{"model": "model that answers yes/no questions on an image's attributes", "dataset": "dead-leaves pictures: piles of overlapping shapes", "train_examples": 145000, "image_size": 48, "crop_scale_min": 1, "horizontal_flip": true, "questions_per_image": 8, "encoder_arch": "resmlp", "encoder_norm": "layernorm", "encoder_norm_position": "pre", "encoder_activation": "gelu", "encoder_mlp_ratio": 2, "encoder_parallel_block": true, "encoder_inner_norm": false, "encoder_patch_size": [6, 6], "encoder_layers": 16, "encoder_width": 128, "fusion": "cross_attention", "fusion_encoder_width": 256, "fusion_encoder_layers": 6, "fusion_encoder_norm": "rmsnorm", "fusion_encoder_norm_position": "pre", "fusion_encoder_activation": "reglu", "fusion_encoder_mlp_ratio": 2, "fusion_encoder_head_dim": 64, "fusion_encoder_fused_qkv": true, "fusion_encoder_bias": "none", "fusion_encoder_qk_norm": false, "fusion_encoder_layer_scale_init": 1.0, "fusion_encoder_parallel_block": false, "fusion_encoder_inner_norm": false, "fusion_encoder_positions": "learned", "fusion_encoder_cross_attention_every": 1, "init": "torch_default", "residual_init": "none", "optimizer": "soap", "beta2": 0.99, "learning_rate": 0.002, "beta1": 0.95, "shampoo_beta": 0.99, "eps": 1e-08, "precondition_frequency": 16, "max_precond_dim": 1024, "one_sided": false, "adamw_lr_other_params": 0.0028, "max_grad_norm": 1.0, "max_steps": 17600, "batch_size": 256, "epochs": 31.1, "lr_schedule": "cosine", "final_lr_fraction": 0.05, "warmup_steps": 880, "weight_decay": 0.1, "adamw_weight_decay_other_params": 0.05}
Rows from block 2 of the fusion encoder, named by matrix and row number. Rows with one number belong to one attention dimension. Each number is 500 + 50 x the weight over its row's rms, rounded and kept within 0 to 999. All counts start at 0. Numbers have three digits each. After the name is the row's rms in percent of the matrix's.
# v: attention query, key and value (stacked) (fusion_encoder.blocks.2.attn.qkv.weight, 768x256, the v third), inputs 192-255
# proj: attention output (fusion_encoder.blocks.2.attn.proj.weight, 256x256, transposed), outputs 192-255
v.88 104:494543465451502453439421564479485571426563507470440554445542553500470548443537553528520572553640491594480542582460479392487556545526481552515485489548502526466501513439525434475524501585537505
v.89 091:528477456474488481459558601564498470490497456541629532469435533481498563577423454446545504503553432484503471492507475534543487487487517545507460475484486453445506623583492401483526500482490477
v.90 115:496501513511582456492513522450424514537422525406531463456423523519445554522516498478512535439490409554503541493513473411543508492515597474579522499453522501551496552523523511436546527528512501
v.91 100:536502467562584542454578595445547448516585573425513436551524494455413525494564459445493510623535472637487507459518589499515513522574529467487482564537471501531545488481503456544463478491393443
v.92 092:548545504418443491538642397484462560505570418477438580564516485429511411443540483521502433515529455428540461607514487515548601463473541507436522439460524478531471548488427564446471511497569517
v.93 109:402432503465503415631516544431533484463467479558485535413464514512524479469494557495487499495511472450518544380499540445497530399390543552505534555433508482499483498480587491596480470571533491
v.94 101:462601504596514593551480606475421491589488547520422477434510512529544508466549610487458454477482466528509425439475466504495476504396520481468467400414463543476566505526439517490515580446542560
v.95 099:565510540555507474574439479507490590586441521476487417435467580421543489494461507486597502498511558500489445469477488493408496542429476575524522465551449446514467496454536507482614529512521532
v.96 103:535477514525418542546476498474509460541547492465510527464421526510549569575477601527571533539501538463468476513564574460460552503489537463436441495460539578527418464493475454534367550404498557
v.97 090:445457532488508493407517390448506455484483488384497447510460494556510578536574548493529477552510552450563473475451504517526501527461465511473499484588408475555469543548527576466528422483590567
v.98 114:546503567422488484540501477483414510543493539502516489510422468544489537529551522547512522416521539406487555442481375486478514484449452607572623543550496412540508502489582561371585479622475508
v.99 099:507500515521494419512519612551465504562507521546611561600488517492429482602471487439454463442507517530560501497462517433482515565504476437511395592537480460442446526461458553526522457468522552
v.100 105:476410445442503442523450425507503532471529503563539475540595445474451529552567488496456585425502478485559525540523517400429455483526450502489567502514471556430522460506480577464497414549423519
v.101 099:539509516490508464448475506442490526459475444489486520513589452470428494493479544485482490471494577436470534603525495489564508431540522547425567552550535466490502521495447497503444470542515534
v.102 114:553544527427470520465570486502561520443460489535504452484561517419503489464476566498551459485393543552493529565435485581554548557477515599502531502473521519503532486547505492488518444505558498
v.103 098:486482507531455508581561516560497494402494549603488457466509460501466462503505441518573397466514532461438454464492544490536466514434432522444543590533513563513465528513487511527550466489653577
v.104 094:476461520479485546586540517449503492569516494588449497560487493563473529536483444505554538462445498416481458385588543496512459526442508417493504461438521438394543533405413452359521382490446572
v.105 098:495508450493549445481528479566475498575402493485568517539517508543538402537563531456514451425504447477498439433440492499496519550450489443539495454496493537497586471565532481449553389403573585
v.106 107:530481372510562548577522528570503532494501502632510548456449483430526552483413404490512417479529491499477520451509568535512525514428432547575557467471565452425426470584528475469482551545542558
v.107 097:485592421531482519426452434445525404476502402515525521493521436634542482432535509480493432508525546513554524607565586468501449488509487482486480435583483643582491472490501490492518467447524580
v.108 118:529564511512463572454490482540506438376533474553473565485425498583512471546394479539515502525503496476505454441480476426517417483496483533451391458492426570524512539533389552467467525448524448
v.109 122:528491496480603590482512473561451463423547532558573521549484493442524567530512503554479476555462471504465486500481583514439429512558519483399389528411490532487501401513422582521484520464509564
v.110 096:526476514462551548408504463599548530455522454453450574408530539371546465502520465553471467551497480539475460588528504426482559573545504536516405570381432483443491509574433498564552579509524467
v.111 099:496521587546498459518434566465526509482483551469511522504550527376488462475426529468567521416477431518512421475577473420435557416485497462506543445474531504480514469449542531485569522634470452
v.112 096:490497555578539670585447476398467527563489452467518517524449561500560579460517573558506447626501529462492538485520518425519508508547495450505514471458450484497459421545520566454504566473512485
v.113 092:498495456555437510408470461461501451515513473498489445526536490521443527499470395452502428463469505524535498487414448427524516406572469538587502542559514459444420569522494490467548462556457549
v.114 100:582565472408560533504531486421606569395461467543503455556514492486567470478483501506537415510522453545515548528500452545526621474500452639496607506560532527490571498528486520577571455565457519
v.115 101:471574519531412444475487463495458502488531491555449582371489585468491481615470402424479481583464546554587546439521553475605498520485551581573613517601552471526555473514545436478458528607460448
v.116 100:483448604491517569472530454521448425513487501473446424526612492512445431565385448502443508526580481574497476545463624407505437519468449449492486488378410521521435475535471479536558577519490433
v.117 116:542570376522454487543470463475548411552396497509527572543435592527539509492534559513499521460480467576479501495506562527444494450473547570551507557499446445404525587472522538454514478505524520
v.118 089:506484552526444527505509480515466582503463542440434423520508531468478492508493508526491433531530511613517452518590548517598481540439517502508461441532492551489484549531528455419511639515522467
v.119 107:436556375584508412485578473546556502494375571451495552472521568504455532565493466537416538497542518488439445462439527541464488478400552541493478458485582496558462504519509489484517522482447482
v.120 102:507462486549462598511485470528591466453485412508613449482497559406429443457403521503465435538517509487548482526534450487450503535516471526448406524462439579552423515564465473552509435447581488
v.121 107:564566474548483544438545506459545487502399510463457426494517562417507528509513576476436422492478528525498524474481527538598534543458546531519486444567491473501430552495592386480515478500514464
v.122 105:458424453487471548575543545526451544597422493514531618569449540489471554488431541518459466376544499540576469606498440516553523424484464624466496512510547437399522460469522458525397478471536505
v.123 099:538529490529410484514418533588488506581499502598451476496478486492522477422587467554391502452445595500470537533464482410459429520471436486600538467563429468421501572429548498463562500572517543
v.124 095:570571452454449449358517498486565448392544571558426516514433504539519473490648556553634541575419480465544427475545595476446490515439552504477452523434470546467411549476496543594564526481490477
v.125 100:416523476500594599390500437458509403500554494461388606449490560530489593535459546494536419529389617477566481549415493414460473423501395563490535563467400515404452449590464510494517516527525500
v.126 100:541517544447478600496462497544438466495511555450401548534568509400505463516545554510480441498588506474486533466444522551493518596583530501489595616596492518485535579514440489571547478435582519
v.127 105:505594646495506477506344523462491449591444602481454471410547537528449499540425581586495502486547454411577512501470458510528387534473527507557449566475525527513470566441496420454518489530518592
v.128 103:599577506427467542556479489511514557525471488520538466436460465494481477471581482458503506526499482501491473513473525542439498533550470444468560495524483481485561513527531453512512460458464524
v.129 104:560442483471533550480560541544497507473567530418484492542576555449493602537524458451498403528488564547466416499492470530473554434558407496525463386584445467529482579481536488434561486527492510
proj.88 108:443434433524497459565541504405437416502533498537504407517480491524493500507430564470506433437418601426449427398539525564473468526598595492469547615555531440603556503473430567443505461438508545
proj.89 093:522423432481467518451519464506492625454522497540358572515479520425476477473541456563498496556419611446464497500432509449525513554443422505492487474550443452518516457545486560531519525553530501
proj.90 111:577540533420471402503498517432551501522567466515431462457533534514530577506545397517475505579524529445527495573463423524444497441563495464537486504544599412482536515436445419458442429499458468
proj.91 101:400423559497520473599507483526526560451503487407412547398564455432530523440489574502491500401474522392555468553540409537537466482463492511573507452522434474465416505494522565475438594509442457
proj.92 085:499479428551497488524419534441492461595427525517502458514511537550522451564473432386421553532542533515488463487434506491489520485528461436529423564481474578544436433551573402483552532575489482
proj.93 108:553476452570526536546488449496497497518508587463466461486537569551435520467514496448431480437493494560465486507433477519379550550523527581496597511488541429546628449470519389414551543538502442
proj.94 102:426445461408562478551477475495538565455522495598477471451500524511513504547415477498549535519565458383481429539543475456492505405562582489584521523545462479532520418500577448397558469537499509
proj.95 097:573497494489513536532475557419533531456423448517554597522426456479444505474527527477428587509478489576504554379561511516505481516527513541495512538473544549516625511465474518506488382508518474
proj.96 103:471585468433484450530495473546599470452534493509433439460528530509506533563486534648525419517452440468610484494461462560490414527526440538562516561516544469533582515500521452471562431531587519
proj.97 091:482475438547542473578492574545411523558523483659517526637539463456501468470471442470513535577411462590542523531527517525473491457558584584597467505520602446540451527447509543510511509555424507
proj.98 108:528454500502464478428493439441453449464493517497522478449519501501533475429563474421422515550557411603472536586421510535408526538513610421452511502481541409562519536492562421506433386422517519
proj.99 094:441450495524488505416577435579522530579567509492396531541499502458539476476568462577404592422509448471582506545487594602539560508487575445504599405491486552491555471479506467497495527491410518
proj.100 103:570493461488576417415448668479411512501424444414507472545488549359535438498442408562480513504456561561465563488482473573575529473512472548516533497543545477559456522488401424535514533468584567
proj.101 101:528435453505546456497513463520450591484515452478609532544494539525610463499488471466533538544466534519485622473557524529534533482485452458470464496414508548532456564534524550547529553449530505
proj.102 110:506497543491514533466526543517444462577561545494488500579529450547550490501652526490571592526491503446430438441530467550525496499506473445457518482640409512551487473466474527524479547569477465
proj.103 094:520536467490498593428451429536513503558460513513476506505423624537455448508591589415511527552500459548451548503453454523509493394471541559470448392398573447502519501452438442504487558568458451
proj.104 097:519448469514577483436518532518513535409523547474543523469495553532474456446527416380441432399536493530527581597416476479518616488483486427468474418461450428574428501480546489578552600585525505
proj.105 100:448539486495468510440477557456463494543510552529495466583481472517444535569440548489513587450589539523460531499503494514521412361514529515505481540568532484471520490501513406473492453523504485
proj.106 111:542560502525510607402491461489470483416477507404492435524537481479511466524560529403436486491431491539493484529457500512584493364542533463513482409451596473508497536481482573465495542510484471
proj.107 099:564494504517588527564467558519489460495550544446458562513525594434501505512504441491472588535374527515489456433529449508436537515531504589508458492542512491570494516418463542542480537575456492
proj.108 104:442493522477463529525551502419499527474558539507463482530519519444469524495566496519496384480377492494548572546461576515516601523491513454605485467507480518591568521561485441517519513648455566
proj.109 107:494425540449492515509522530493453520478515467478483504424497438515519520533478444418554490469458510529550465611525460505522479380518534514538567417522536538501480532500519430457551440535607605
proj.110 108:432480558532485529446518500533444513585461505550458461442549481527466442507442613551513426418523475517427550480584507511537408434425530564465599451572436461571527483460550561501394453461539466
proj.111 095:552492499455496498483534509546437581544494462512554439568475536405500491519503529557448474545539573497543593518436562448507594594488478487472514577461484538577593478491499390505464438451452508
proj.112 092:539490454488521480530478577496467421489553462488487453534468484571467570502432424504456486467456430493457493483402438556507514560460440566622520466481563468531521499455588511426438484522535459
proj.113 095:534524478483555437592582568501456517499492536531504595465465381525522410495544576528493489484542574512512534519503665568536541500546568422464469487548526544506586548501457538553461535421453448
proj.114 092:537440563501574501465468511499431463660446544446490556544450555492551533445537532477393584491421537499478547535508579534503493559560554466569463501458460551608445491468591471484579619463439526
proj.115 098:460480462500537474477516491476574584467481545489430508572567418523510430426549574541516547415475485516404479512471434547416518459516523529504467445461527420514469503501467605589490424443463480
proj.116 096:533558461538513483504484597511569539529509509443552485551488506475473486476419501527471541511485478420490458610541430522457543503520589549481461429517455500499517502503513479522463465494527480
proj.117 118:493433564525613492461472513544519463400587502500433429491514471518341451437515435409494501570467519558558501495530413496628514473609468429484553486515414547527572418513475531445509501514459531
proj.118 092:437571411494558480477520502427413563596545430544484529402539444503555528523465563459517454455365570397498447530395485490488569547526578606462513511502523602509479398438532526537475483466498498
proj.119 108:520503514540424612540494484514490502509492408543496444472437490509382472529483514535387520547607519495457452478529397434498503401497386564538477581513517484515504472591435500555490484549533443
proj.120 104:492455400379528446510460423497456570512520505559419522505495483552476525466540453593576474434488526501462582489568546477416573358479462455562448465499402517534488467565493566497512647569488520
proj.121 102:561468481539500473547456600497397499577600454455440461510482437519505455511491543491497623537599468537482455538475391450459414351491482530397549537505509455496530509468423555445481483459497444
proj.122 099:604397510497495507366420500509495536547485472491506495420518481610545494526533482559489603538409496455537503445546499549618535552595562400516509551549520530537462521488494603442548428492528439
proj.123 097:458520467492544514487436547498426554426538523503548583541575520470514481548469479504604509572511487541585445390459423553571506501522634611511554517424603474565517459497503455525478496461498464
proj.124 096:430411487599448547560587435497467479536499512561486495477550503474466520520453474463555446445525533539521490558477417525480516481514562559436532477447566413548551535459490414525493515560516474
proj.125 103:612534538481501430534579415595487572563540506526537400550549417557582418545482554412472536489581395491534442528501492501485510523475475442450511443556460581585519491458470424477487511500497489
proj.126 100:561453528549559475464473572498573494551471543469483482580476478441541468431460577451496494592412469492473422554578493430562446421440510476489411445455457492573488488498537449438486536521365504
proj.127 111:471468399430583433545552522541475489525556547552472409605452522479491449439483532392578409603415540487419496435420518446396457502491477477482534486505470470425554490546470464510600495490529562
proj.128 106:435438503550530440486567485481510529447490526483526514568570524417556472539456433581459583508533473546490488446457414520501489464431478536498426542471514447609483496608475468536486477505478549
proj.129 109:471565482494497457517542461520492570526476543519500478472509353559471507512476579455524482432531433479529508505494581512534447533367568578450513536470537425445544573478516509475339482553530456